A small segmentation model, trained from scratch: 18000 steps, held-out accuracy 95%.
Rows from expert 14 of block 11, named by matrix and row number. Rows with one number belong to one neuron. Each number is 128 + 32 x the weight over the matrix's rms, rounded and kept within 0 to 255. All counts start at 0. Numbers have three digits each.
# up: expert up (model.blocks.11.mlp.up, 16x64x256), inputs 74-110
# down: expert down (model.blocks.11.mlp.down, 16x256x64, transposed), outputs 74-110
up.0:143138143155123085079167176115127150153153140157095150117064103158127123192108132129088141178092141142073111096
up.1:147136177139147106137123092100140195151138087113121098136155144126076159112122158079118180185128106203113080218
up.2:078146115170166086104112055136143104150156160130131076137104128100138204111136180109115115099157100178124140124
up.3:075191107115123073126125115115102124103157141142092172134146075149139137141092150161130138160137130135114131140
up.4:109161129140164165076118188102109118128148078102128137160143111116132142088137144139143133133161120077114161216
up.5:076123104178152089157120081164123110137154156135136117127109143144106149066143150119165136082134057125164118118
up.6:155132144149140132147124142148115113124150130130113092133123147121126149161129086146170177120121153161132156165
up.7:164142163131138099138128058095155150164176209136022093123102106183120113167120132089090125122108072114159179094
up.8:118096153178162124164130056161136173152096219125150058098087150128119134124132117101097147115124091175102148151
up.9:119127115103099074132155118131114157110065165143080157125143078162135144151099151129156136158155126143090116163
up.10:145121179094138040108140134141117154152141123148115148163116151123133075110108145180105099151153118079058118119
up.11:111156158158129117128127144151097128122116116147092130162135130113165121138091138179126099117140143134086144181
up.12:107164104133166173097140155147084136135203079098079136135143103135144117149146137182107138140146143067123145154
up.13:111121110112181131133105115110180125173185103109185116148138155060117165078137183110138126116174135151165133113
up.14:137129129073124045124074104191097203122124129104160090136104149136127108079147148168184171121110130225088127204
up.15:116133146098090130101101100114119119126101189143078087124116095178130132179110082156111089122100111085168144096
up.16:056149109187162147123122039081136114154203106152165125156141115084122178137120161134096143137137100081157131047
up.17:115162146182099125079124154162103118134117146151131162123149138083171133084098155164129082131145145101114095126
up.18:157147108091129034088061116192146182132131164121146083134107185147116102121111184116196174103065149214091144183
up.19:180112122101067132094118080128147190127103160151094144135132136142102091120096165154148142144105134181119098112
up.20:137194100112139175127167122112147085079107027135094151112153145119137131170135129128195109097122079082176171120
up.21:099140112174163116126149091177163144209184160137136084143073113115116200092110214083071134157109087172170156105
up.22:110142152075117106112093187155121100139121087126126121164163141117172099092086136148130074141117156185108103187
up.23:156174115080160112139135144159122141138103106127147160166180127146104073084123130153166147149132147111123082151
up.24:122130186231114078121164105080129105119110156154064086135154126123149117102118106150106089110148093101152146128
up.25:127202170103156117140107178110145127127120148128105104135102088113128129113123151125092108135110123096102133193
up.26:129147124142124043143152146181060108131149134159120109144145139206117115111117131135192112071136070121113085121
up.27:062173115160143112133132073107142152137170159128148095111092133192131163089130182097167167141128087142134135133
up.28:100176148063124147115104088109131126179175175129126091155163099148115136098110149123128156132086109085160119111
up.29:133120130160128136160146103126137161149126204145128095102114136133111145120126126092086166126134136165138174107
up.30:149123156126095085131159090078169153147125119145094143127087096157126125143114153137126117160081121141082131121
up.31:132128137116105074095098136096112147133124132152089174178129120139129113189094177137126103182088144149113092170
up.32:154144143132141101087118116101134125104145127136125139138132078151151120137085146155112123173141105131106133135
up.33:167111160133174157132121201104123104135109102102109112113124124103159147127137126123098144135130139121131129176
up.34:096112101149145152155064112152111184128158210132191088100092176151109142160133101105140197104050139159143184129
up.35:104125123143175151147116101112137135153140137113188112140154118093150135087131131100147134110110139187146123196
up.36:162126157125146102164145085148137140150167183135068103093101102152111146134125140093071129157130096121132167111
up.37:173128126111152078107107172208094103184156038142127119117145155176146108107133146156143101118149090133122069096
up.38:078112133159090049079138099076126087108113170147093099154162103114140156180063122137131109148133075147123147183
up.39:107160119145116105120118120158091141088091115162103146179159125128100142099075163184176146186087131174126034135
up.40:152115138097073102084109067106106189135062178151090117141136098195138083189108142136122136134137146142129124066
up.41:120152111115148167141117109163126126120059111117089100131158096134160105129110113152154120126126168120135109143
up.42:117111146104074073095110114123136123116098159153101136156145099151115118175057139141157109152132113160101146128
up.43:073088096187129076150109079131143108150132135129128106146102175083118132081113128129131113073145108169162141124
up.44:072148106145143079122127071143157105135169131121122096141114152082141159091119193123125110103141099157136125119
up.45:129065123162152078147132129179117123163150149148130102159077151100112127094130152134101111126146100127153162104
up.46:107129113131160102118145088145173119199203144163103079147078133109116200114115226092066143150118078158162146104
up.47:112113160158160133123091155121098186151111087114165098106152137136127161112152127107136169151134126160104115194
up.48:142145177165126152043133137105104108119194037128077122158169075176137114184107166202104099118156068079102151092
up.49:106168166145082055118079117155075151115119164140065113136116105148150112165102142148141094096112084190102147147
up.50:107110127099145131140114108079143105068147061093137091141144105141165113101151091134193150119131222159131141170
up.51:097117176141145100125081040110108202149104192121143071115112130143102113123106089114108148143138116180130123188
up.52:056180106070163137140115151166131082184169097129162138193159146091099169087111147138123131111148110111167079134
up.53:127171115168118139117123114144082094087139075142128130105131116138115129120126141139217121073157091107113122111
up.54:152117096148122087128114120152136098120156069128120138149138147108123132124113147145195130098136132139115091109
up.55:145079152092149126131117176110151089160095055107146120129152114112132153146133157128110165140152131162098115167
up.56:141143130117128102101095093087114154115150115145111122126140065154190098164096132122123099169163117144109189138
up.57:110143171138128063127063064112108174151175131116124069112118144131102185111122186075123176130104101208115071190
up.58:126154132016164138139119119086139094187165120113134081087106107215135128169112157091125187165133143122147124087
up.59:171096104153135126135171108094117153116058150121121173143198094151159074172107091116184094148136152168148111169
up.60:162156195132130059076152166101125114152088160099083114083166076131146090169136133101112104125095107131136137173
up.61:079154177106111100120150136088136127112172097141081107115134098087152179106144129127137157121123110158136109151
up.62:140160115135134182131109139155073161132110100129152154112132110150151128117107119122124153155151185168118088122
up.63:168184156150102147098166196133175171181156141177164078101106089175126205177114255075025175246041073151150121145
down.0:193102176152139134133202100133099098087188106114148118120132127104103121126141120176122122122128133108135114087
down.1:075155121127094099023120118148188090092123124212147137128159135156086138126139072182125147134120154121128131135
down.2:187121148120168083148186174111135134172156076160162120109145156089137193116125097155116124138138127108114132151
down.3:116139162164142132127198148104123150105160093126145125103175110151128130157102119140133144168124114119142164063
down.4:121151145086153103146122109171081172114096149150127169162135110143146107113118131135160076095112122156083108110
down.5:199062120119176077125177145129128131104134153140095228108086170107173113127177083144122107117156129096118148135
down.6:212086132123151163124083129163187146066077127134102161182124145118155100103106086120123167133166144104121139172
down.7:175115079038148153113158145137177165106134139110130152123114138139179168192125146118133170150155177141184153146
down.8:187148145108114132160163124136199177132086107182116133122126175129144178122117095146144111178071145150167129147
down.9:104150130151127132099147132112122128136182158155170122087153139138047152146141137115083117154125108101153132105
down.10:181121145141147192143190147134118125083161090073183125132113124115066135147148124151148134137096125128146117118
down.11:097146112146104154117141094137118123135105117120134110141144098116122130086105129108094111121124130161100124138
down.12:070158173106129141093144138204151155172082145196138144164130114106132109080101163146153071124075122127061120128
down.13:136092164124160145102089111097151102156151109120128163123133151123131141118168154148121087118122115052066107103
down.14:131139101091103090104104110169160108184141094144140123146160141177148159157084167168158121144078151120088109068
down.15:169095183113083077107104101113100128151074137140147083085160086169200119166075155146093151117133160186148131146
down.16:126087141101175139111093148133062097176164152118067213112139090147177130131136120122106114100165107091081161148
down.17:110132073099109082082132161166124138080102132182136147154135151111115161131122162184124106116157147137147146175
down.18:146171163098117087111159142142113094188116078147090126133133166117126109164085115194157093149106119111098123087
down.19:069120145157079098062090083112115098109126147159080184145151081157191098131106116185147129087171097132110147128
down.20:148116149174166153132107100106115153125042122148142189170128140155124074073115150161105112045201120100023120143
down.21:152131159075133137124146157113100130174143112152093168126130183128171178138144157167123106101120143126136150113
down.22:131141149151121148120108158128121112141180143138116080146136132108108137156117111109115101118132091143129133141
down.23:047122109125127102124090134129156146108139161111149145177119130158130082079131156131148135114107104176137101104
down.24:184083126062147230168124066090111188137176157082110154186098109126118146113129126115089154101130169166112124119
down.25:086107127139157140128163135164122174130095193109160099132090160099103157064128163120134120109140171193133105172
down.26:186126096133138095173125158161093166080117131167078180102100113130206144095127124137127139197163144100132113168
down.27:118072094129133154137120155111131125122172133170089168145104112094162098157130128180145116128171129134140178116
down.28:118094133152112098090083116153091094134105201165102160155136078115200147108104162157164077121183134201130128106
down.29:187070079081144156124100142116178119120098124107124162130131175146129121194148112126139139134129170114114138119
down.30:169129138194156144140235128114135124108167123122185104121169135144107121167128120113145154147155128116142146078
down.31:113145092176146133136175142128106101129169132084147095115098145163063137175151153152154131113112089128136152072
down.32:138146153141118148138163109077118098128167123126149131104158146131126115160138121149153144163144122120133146125
down.33:135154124066112144149153142133142167146084151077168149211133176116184105076115091107148072085052188143112064195
down.34:180108128099127099135156140103145105115087157128107145165121189132156123145126136212151190124191156125118151119
down.35:142076147085130136100103144159153120152159138112140140201123145119113132096143136176127115130133119096094114099
down.36:139119076079122154115118167159164144108118114098160119149138155130120114190097159151126191111094186126148153156
down.37:167144126115180131134137173154122153083054156139111181102083116132210110116122099153098100169136176153166086196
down.38:136165114131151138138118110111093110134184165126153139124109114120084138124152149097128109183121137110153113126
down.39:113083133108145117130067106126129165106109185170111198164160115127127137116110174101082131102149212160106103133
down.40:099106119127136111111086137132114098114138112123077154149156078142148120178112164123118098130124134114127155092
down.41:096137103077115123145125108175080163160111082093178166180123179119081102104079106124157139104154152163097112148
down.42:140190077117082181158158128092116047159160110105163109140130162136082120152153127092151091114136127103193108088
down.43:171090115094127131143153135111120133091169115102129158152139138101178133149152113140121110143138154084098144144
down.44:181094116133158110136174170102105146169130116108139192130159122107177119133163123147121091145152149064103130155
down.45:189046144078159109110136132076136159129114162088096179130107123110206090165172085107123079121091184144176144135
down.46:196144171088155121122163179111139117190132099131103160095136153144155193105104135124134091114115171131115132124
down.47:112185138131121094131108151147185165083051145169121170126130149110137115128139093151154127121097125098133136188
down.48:051109085182163162097152138177113201134079167164075199152107119094143055102124136191106089076148119138101150131
down.49:081182212178144131153139102109084098099161114105123103183147158119113127152142115145139100137106124099155149114
down.50:123114093109130182118057087171148174105136142102185164128150155154149075075132115190110145129129139110138115108
down.51:133178144142096120155138071157158120136170130195116112079120119170108150162069139149134122187099139178164131105
down.52:133091152144099102099149159117069082143148136173130117151118126104177151101093163146162105152125157187116141099
down.53:106170108158173123137111132135076151096098105136102202164128092143123069138155113192105094134172111112111139123
down.54:088154162125160128150107162145118167076135148110116168116141059135159143110113084158117140114166094117132140172
down.55:078151120080110083151099130184113146122139121130158134106122146113138170095120094147176108122069128148175111206
down.56:111135162153134133127178121131080121122133132143145140099159104102130087147137109126111100148123157080144177104
down.57:133142125139131130134198080146206166088152109211161102131135134076106100121089054181154131141110137169159120115
down.58:145100100102138148134098119141166107133102141153101115144127080141116091083117121149152095097141144128155143116
down.59:065118140088101113134082117151176163128136132129154156185148138167111138073127174126117125167092096127094090100
down.60:095199133156159143134141147136093141137100161075150094083154072083096136115146155140090126133096131166136076148
down.61:084061091117119196105095104150110114141179143098131123122114100122144105146128115222128167079217148055132151096
down.62:086186076112130090052073124160180115057093145203125163152091155128143098125071158133095112161110155155148137143
down.63:123142109112114147151093068131087192081031151106160169144166126148163042100136097172100071091162149162105081142